A small image classifier, trained from scratch: 4.6M parameters, 24-pixel images.
Rows from block 3, named by matrix and row number. Each number is 128 + 32 x the weight over its row's rms, rounded and kept within 0 to 255. All counts start at 0. Numbers have three digits each. After the name is the row's rms in percent of the matrix's.
# convs0: expand 5x5 conv (model.blocks.3.convs.0.weight, 480x80x5x5), inputs 70-74, a 5x5 kernel for each
convs0.280 118:119121117139073108098117108159123082146107117093129115159086146128161117176126121068134105108168173134117168173070088051176080140060042131093125091090127118118146126134133175106124125127103113159100060102089146133085128144101083150111118102099125094102139089157137114137066150111143153061092066167115095135144145148117089150129127090164079150153062103158124162045195138134132
convs0.281 089:088089117118118138129152099159143100144146122117118141135112151102153129141096201074074135120095085103022089209160172194133140162147084219154126104148101138169138119074124160103087158170044150072161120092117121111132138112132205082094148132165122093111072110102130140097131099115133151128161113169168064141100102094178221145134119060145124111106079087119114138152139077100147
convs0.282 072:140132128122167129141113173116134125172161153101158136149066167157133065123136108117142127095140135100090133181195133140155172173119128096190105197117138150084107139086127084136152173177079065105138159098111146149141109055078169084110138168105105128181147147090150059156154085085137133050140088084175116094139124162139092087109144123115137095085136133211197114125087110151096
convs0.283 087:106125137132172142156125087134116141119130149165145155136152128158131131147101055144112095041106109136118105149103109138129072119117143061175091152151061121170134118072164178152120128160134176175113149101125109120107100139140170156111129155189118155191111124144134124089129122158132090098139134134036103106135120090083072184162104073138062169089130157155131066078167073144113
convs0.284 103:115136120073111137116143148104116118178079101150135136178148112145134134115116151149145089151081108132107153136121064197118127122113214113123054151143092122192112090153124151138110129074113079109107170141155110143167108151154063147104128140152155151233128116142118110186119147098144161063089149162172156093108156141184170099113146157062158135170099146128094122068118124132128
convs0.285 091:100128116145121169095166148107129126147100118142127108165126146073125128098135162087162161086197135089060064158073161144140128102173116100151138086088106130099150124130143101159115107127163150139113069115096088157122195134141125121122180163120112116126141139125191089125160183170187087139124159173053036147100104133086133105167085131088095099127127069093057120152095113209148
convs0.286 114:114114125142125135188157147130123156144126142132125094186139145147088158196080079120157103191106086090105102117102123095139207096132150125120140222137151124114128135113131116214181151121116133130077143113117148128149107058149173225165148169122150170103152200078206176219086069150144208038126111116177133151150152195141151119129219119122146104183142129118101125124093164107086
convs0.287 108:136145109137165101125175148119115148124121095152143124103130064139147150143121099087149152152162099140075090085153119064140121094117135154139022141209158155147125132127074110136104077118215055128117149161118130142134149138086169139165119154169042158140069146131118113162124112100139126156092138187193172127196099148146129108092165115107165136192053149122171152129166076211172
convs0.288 107:090148149102115129127113148137146078104135152154131131158107120099144093115151191126101139079159091123114164230149097123101188111084152106198130065196088133138153113123092118147096111155138069154075133116064138146110120084138089202163141091151120134173103141168050114155155160091136127159111120125166085138077132131099174087150134078115138181195145136063156135104134132118134
convs0.289 107:109109186173130086111150179141141143113185157106137142121158099101140111077185086154118106135139134134172103169164115181061105119111103135169115099107157115132122127140108103138116091086131098183111126119177137162137163115136163182165101128089113131124109135123093117123106216130115115124204131112125113183141105102089144145127095123133148171111116082086112114147124178098121
convs0.290 112:133106144136163123134129175128122151134138184092120106124113135116159114106169143196166115150131114069078171130127073169113132108094151144148071146126128117144090096145088079113090161141185128157139131091131138129092142153136138141073078155084142110133128120134082078073122103076129123075143106063133148165081085093123186098116124110148106042060160155111081087106193145102072
convs0.291 109:126103155141124107100073140137117080128144108107148144131163117113083109104116129162131150142153178119135114071123085138115171132124136169202151156161095148102115076084138091170118105099072100119106174142172110103114131152148189164135129081154161142046056136080134103136101177143122109121143089167155143155068104106117101140073070135081132062115114112147089121073141115148163
convs0.292 068:124192147166134099090123126100113116103100112159132140135142129062122086141149137178147122144114163101099089133255235108146041157213106108123115175126142151152117132137110084082133117094099156099127146171092132120163122131155145103153087166126118130140172165137105053074080102124068099092117093090062153169105141153125150128190133107110087123118117071153160096166137146143132
convs0.293 108:102160120129113092067101129066115132179063124145166172110108150128106117100128087172127051162092128081149128113130091150097113220142176202106142140072108132099156090125175154106129130140144172082177150119159139132095126142128135120110108068112179077091106113120068184152101166158133175116112171160144139181183115117193114201144134199180089153133181180090148137163097133156144
convs0.294 111:133155121162155114156136119136080116149149103162133162094181110112118164152119107131089124051085128125120109125105143134158144179079119145152125079139098136186110166095126132154140108104194160126098146157135088094163155123127113112106097095178166128146107099134144152112080094147114184092063110163091139110152171170084172073084142117195161142125059116099186089099191117112120
convs0.295 106:127157120098198171112055141144123162142149134121128184090146085112160126102111100055105139171114170123086113124149127147134171132135158109103103077132181077077130148148119132071141150116072087155146126134141170123135114128110153131151186132119139188145161120077166117163117109116151157220145113123140189159137178125203099111191090182133152059107197112131104190158139144154134
convs0.296 082:161130071132156105136137113161148157093134114118162071156146104158096077134150145089146069144088100112115119154134185166085139106103170125152153035137078121090068114158171133088146157151141107112124105188123095138162097141126153117075140119210164060097150121190065084178164126115143146137135103151181132121158106118211178182157137168160083178102060110146158143088091134190082
convs0.297 107:126110117149129094113122153098155081144153129127118168090134133166125107120105193060089140142187106126155062127109086113160094092107152203091143109128093144130089163119114110115117085119147145159116106134132140156126170124132083072119112151069127154097159081142129091148103121123142121088108070147153069105143179136114157160137100078184179163171107195111041092137125130122054
convs0.298 089:142115188180152111083131113103141118113117114124102141132128135110141125138163137165132096122121146122144112138215153128121124124155081104079161042110154106149127167165051133129131113140135160108126091124103079137124121121110141138087129074134133087187123171129113174152149085167093151134137140129151121076100164106158146180103139106074129144155161099149137160125121090077183
convs0.299 095:117116106122155138096125123114146107147115134129120133112116122148152114094091137102111052081090128152078134112100118115124116150089093212198068093145088085146140097150136151101149208105072087160172152147136112110109080117112114181087189135105136076106136136136091102101170121195139124094074118157104123111124086090197176140164142164160079091117184193110179181102122116143089
convs0.300 116:138137111137118157122125133120123155165113171133119139145153136166145118114169111156139159131163146117096131129064118073139157150176226157136060133255136135167149176145139121099081115127152118121117114089149140174135092095098127117119125141112141150153168106198109124177081128142135145046107122137057152079117083158105154125094197131111149133162196124103093022143142133191129
convs0.301 060:119140118127112117152162120157141163165215169169110116161088159108151113183094083151157097222172118168120100183133207149139108154145101172166127099127197162138082135106107118149191177154087174105145161163078132146127101123136164034125156115080114070105101150101134158058142116180134087098214146112111122181087120100119184154099113101073094060176175125093155128109105152197080
convs0.302 100:125109114088103111088089155146081149177170119128115132117131152147142095174064146053129132136144163117109133052058095183139097145142105123159136156169139131107141125101155148150161120071135094114149123159138092153144073147164150140151106108094113099116084111142199099098144144118130109179101106064100129108155151156114126120122141191131141131135096100111122149130123105111148
convs0.303 077:132163174134162139120131083170145138158167108126096172122166113111129137111114146125145121153156195083131169161075103132107122210148081170120130038121076150152169129109147132102099120122138176103156100165102103157118144113098128187118159084085105170127150093093135124079142072078148160143124128121120132147130133135106144135182124116138219162116163134039110113243115135140088
convs0.304 111:128113150168108131145116105148131158139119172145142142126142106118150165136104173090176135077151090150098136121079107115138132151155165142128154134147131123084109086118131078138126094156112107109095164134103072150144123152110140158102143137136155110151119082108035130076082136062130102115142092107092109151101151138062150152127151041085105146106038151088069061074144100120095
convs0.305 104:156129137171125092132115141105106091137134105084117091155071124077124204149136117092075109113113072117173092198133201149074113062080180176113115168167129093060135110131168094131168125164176135135092091128137174138143144135139113154143122126096155149151112143127142133204181131177130157108129162106181105147122184164109130196160182129166175139136169173163102185170129172104136
convs0.306 083:112171151121173148128139084105089076140089131154125164122175098153152133129180081094157087177131168151144127088215115138156120185155204110110181189124134139137133138123157223168157148136139151159122156134148179176114068140094122151192133132148099135180153106100128117071137133172140136169145104113181141107113156101104115098168077135153160131076174143059183160107129101099134
convs0.307 104:130122141090133110173113120158186214130134127135140123113127120101109130128141152181180166144090097081131138177133120084143121104077066129122070088053172112127128099121114104117106123111129130152153128112136106127115139137118153118152213179164102134170071158042102092088125180113144132144179114132116128071176021149131105115118112121116049113152139098114128176098160226182112
convs0.308 121:105103123112146121096132103138138088148139159116142132076128153147091131144183103115133125153100172140138105072163196111103120118076127118163097125149156116169187179160144132157105130111101098112106138134133078126112080069113094099084135126082138134117091177153109127137158187144165124146129133165202154116103152188116122117100191100126096132172173166121120156130124170118188
convs0.309 109:138127147091120125067117108166122126149107148129127126126130060154086098158086141185036081180139136135176064125091118110035098095094130084107094100102121117183127170044120142130133046088077093111092127160127121081104129139154129117152147132015157074117156074111090140160102108082094146141122050166157095108144111145125109159130142025130146115111111132075077121086111099144138
convs0.310 133:120141121092087123119126129125125136105134106121097156132095107110132132094170138117180195146166125156152132126120134192105100165147169099108100090089114112114141112128130112119116115119122149169108137127144127092125119094120152141074094042131126027103095126163095082106119147098090112196133171150141172156092042103146174117062093151157142052111143166157101109163174167143121
convs0.311 098:109102083085072147133112115122106159099140126126130125185083109127115117173141080105094131148148109078088102183095152177127086056111149129135133104125138131138116136101096109093108124064118122111127080098145142155117116147112170125184140183081101129089177086063072141137097110105027138119142138137149146098179205148138081132126136141144161132085135090113095110166100172043189
convs0.312 112:122107135131139163139162144135118139136143098140095101118121156146122205132064115116053090113218171171162169134072125149110113137160087176127130147126135051103115136133172158132149130144134098149106112154139144095149162172116166126147130143150084146116088120178117134143068152099091112084185140178099105127100150108111136100143126097150064140185110142042120159120111064116103
convs0.313 101:109173121165168178144151128165158107130129126104132118132141149103175121138105108139199121086119143130117171168211138170162109167145140047078122158158121135136131189158090143155137142146162163147142100092133111105122142094117070086077097098101146120124119073122120132075097109125122115143069140075115161070056116124111148160137091106112038112091168124088150142156103137106121
convs0.314 080:166150168129109099162138150148123104111091108099112128121106107140109106084115108137127101087141150133165060092093118129161206085137147061152124196114138105147156077143189150098169097132122144129118160135128109071136156134108173115131090156120154120133068110105179154136186102098132191116153138155139136136144125151113078081104123103131197129105127053185134145077091171156190
convs0.315 103:099126155120133085149116123099109144121112091183099167169150115147165130117150140155095117150057069072140177184211191137111118101073139136089180131102117161114121172095086076156072138230121137115125104118117092099129129074118048125146148148119068138161100099159106081172143080148167100140116085136139113135156202098136182141118121103133041138104128158115141082108107127155107
convs0.316 111:136130116125095176158166160161145159148068119058106147135092072176128135107136132096072061148060107120135101124077112117133115113135160116160121103195123147090103111176146087109126172100105083136125081161125162151108141123127098102153159183104135152168139142116113132173222155112108165131088107094190140126154133162121207142085136096155165144226134173142101139159129158127155
convs0.317 113:137161101112078131107132125104151121127148132151156121139121124118113100116164156137124105143087162140139110119143063131101121143092132117126142115141116115139135126102032135090150137082125099120137089144141137086117122129121076106121124105121047076053145151120087080080165163107085113143132099163130117101161112143056103135115113107159177170134136114129181080094092124140102
convs0.318 094:115131121185095115084161107120148099134130109146129142069107102086144132051047070105066110123140109175123107169043169194147162148131097087111131211040089166101092139089117113152105132193109140070178104123137120147108116141159140155170102170101155155134110111125120128168087115089131080168110123147109136123127089083190118102174090123135044118092170103125121121110103156152105
convs0.319 107:117131136121142115046113166081097134158166139108146115152101106118125141077125099093151074120047150149171097054094106132142128057162119166192140110067102136148144081015150124120146083102079134128189183110145158100120121114102142130173098142065108102099183103179097148162141101119130207128149133119173133157151139168091091160019142117132163171215123203108094140119153098107143
convs0.320 090:116124124174111147111115098120152082150114218161102134135176166196130158080155148059102126129138174199120112076137175069180151119172132134103180133167164145100177096155146180136122149132153108112112121106113123149120171129121166120099160161171161122103178149159120120076112136150098170105097135106103110133087154158130097085081103147117082105096110047069144071167093104133105
convs0.321 097:139080104138135149109103103110104108081132132143133137089147170083129175180081091052081090124138099132126111125158112097151082096138104061122165123159116098124157164138115080083141176116138079139145142133156110115165123134091181123150165164152138146125176170164162177196121130164098148096144072098129126177107137150172107136110096125170160162129116147190171043188166088090091
convs0.322 090:140117148129181111147145145149142183114148151124110179133097127159181104149094130156108159109106129150087083154137127094109125192149179064107075115118116149115097167110169147112133145123201143142147131158088108139125182134114041080168104140184174145135126118093089150081116138139122052174106141158151128117125090187154115161114142096095134141109096127058153083089163143123158
convs0.323 089:128108133113116092150109137108107123137097086146133105058123174115064181109098054175088161092115132101106134164116137122046115190109108103142161168083181137158144131161151145136132128125139127155101091133111147159114122160158077138142164087093162121166195089155163152164138125140100173164080098090128107122146183150107146153137122140148125126218138125135099112092150194124130
convs0.324 115:104161126152122124149169128107152158178120082162164118087136129141161100094135147074083133137070109076157166075075079128136071106116152090202099197181147081138109122136099154125142138174162137153149141118107140138148150095121094077107096176139125091104186141142114130201138132143104148162146161066140104126180197127166150135123126215095180128192110111183175146155172157104152
convs0.325 090:122110128159126153160161089143063100106118167145113109131130173141128135057089112082107094123007102139102156135085103147159078190113144092146125064131095141123181146119052163175123081092077150124143067135114171091172129125134117132122132130175153110138114117096059188141128147067137175111200061156115081120096092123091173088135173100128118147121138105113133157111187141155121
convs0.326 090:154179123151111152130148137128146179099162133142122136160102142121156139139113139132155089162187119175149111178154127155168113136228077115120192139140139113164128149139118096134125155121093081112128110103121169118125135143129142166111097110100114122157178195137138115119139137124131146129168109153076160106130106090151138116109167168159109149138096164075080091175136147143168
convs0.327 063:117085088109156114143119169083137133141149146125088091107124105135074150133130151190140072163143099203143108138178144138100115132192143130124169089082100106136083150105117062122158158125130113115145149127108148150164140130135124115173116143127132120104132126043129146145126177101132089097150153095209137146140139120095157109040155073134118171100103120129101156131079083107123
convs0.328 106:148119092101118090112117136121138085117114169119081135138119167121131184103086120085128133122156100154112124118185180165101098120077097083134160177091083106152143169088156129121111140132130116143108148101080140146110126181117120111033112108115107135148121188110100075181163152174127115096096214067088111160118093076135113142107113121124153143109137165155162089153101172125138
convs0.329 063:161148150168181224090170082083125103104146165092139142157123164138093093114113068055115174092134072075154112099050198151128139128082185125109145151095125177108157143131222120090156172081150180167148181156112128096090125156178133198133150135112159138141106164101177114056152181126155114137128225156123172163112044117124153027125128194114153111169154151139136102157144133119130
convs0.330 084:127133157162146130152149111166104121130122133125161153059133120108129174112098081114170117155113127104097084111174159119062146088088076140121155143128107124136148127117125101124149085096162186149140164157115143070110142133140090159167109172154155121109166120104119179176112178147142138128103167149084023179127085150134174144186095100112124144114087159136153124130100152153139
convs0.331 100:095137151133174135139196091123042119165094165077098163166162155114150107156121165134122119131165087124156181102081133158126148047171135067164127103115128114144108159131122136100087101123150123117060097144145141125116128133135085186172180101128097115097176081155140096162084150093105125080170119152132142135203138169135120143186115134196177106115102202078153085118128111118112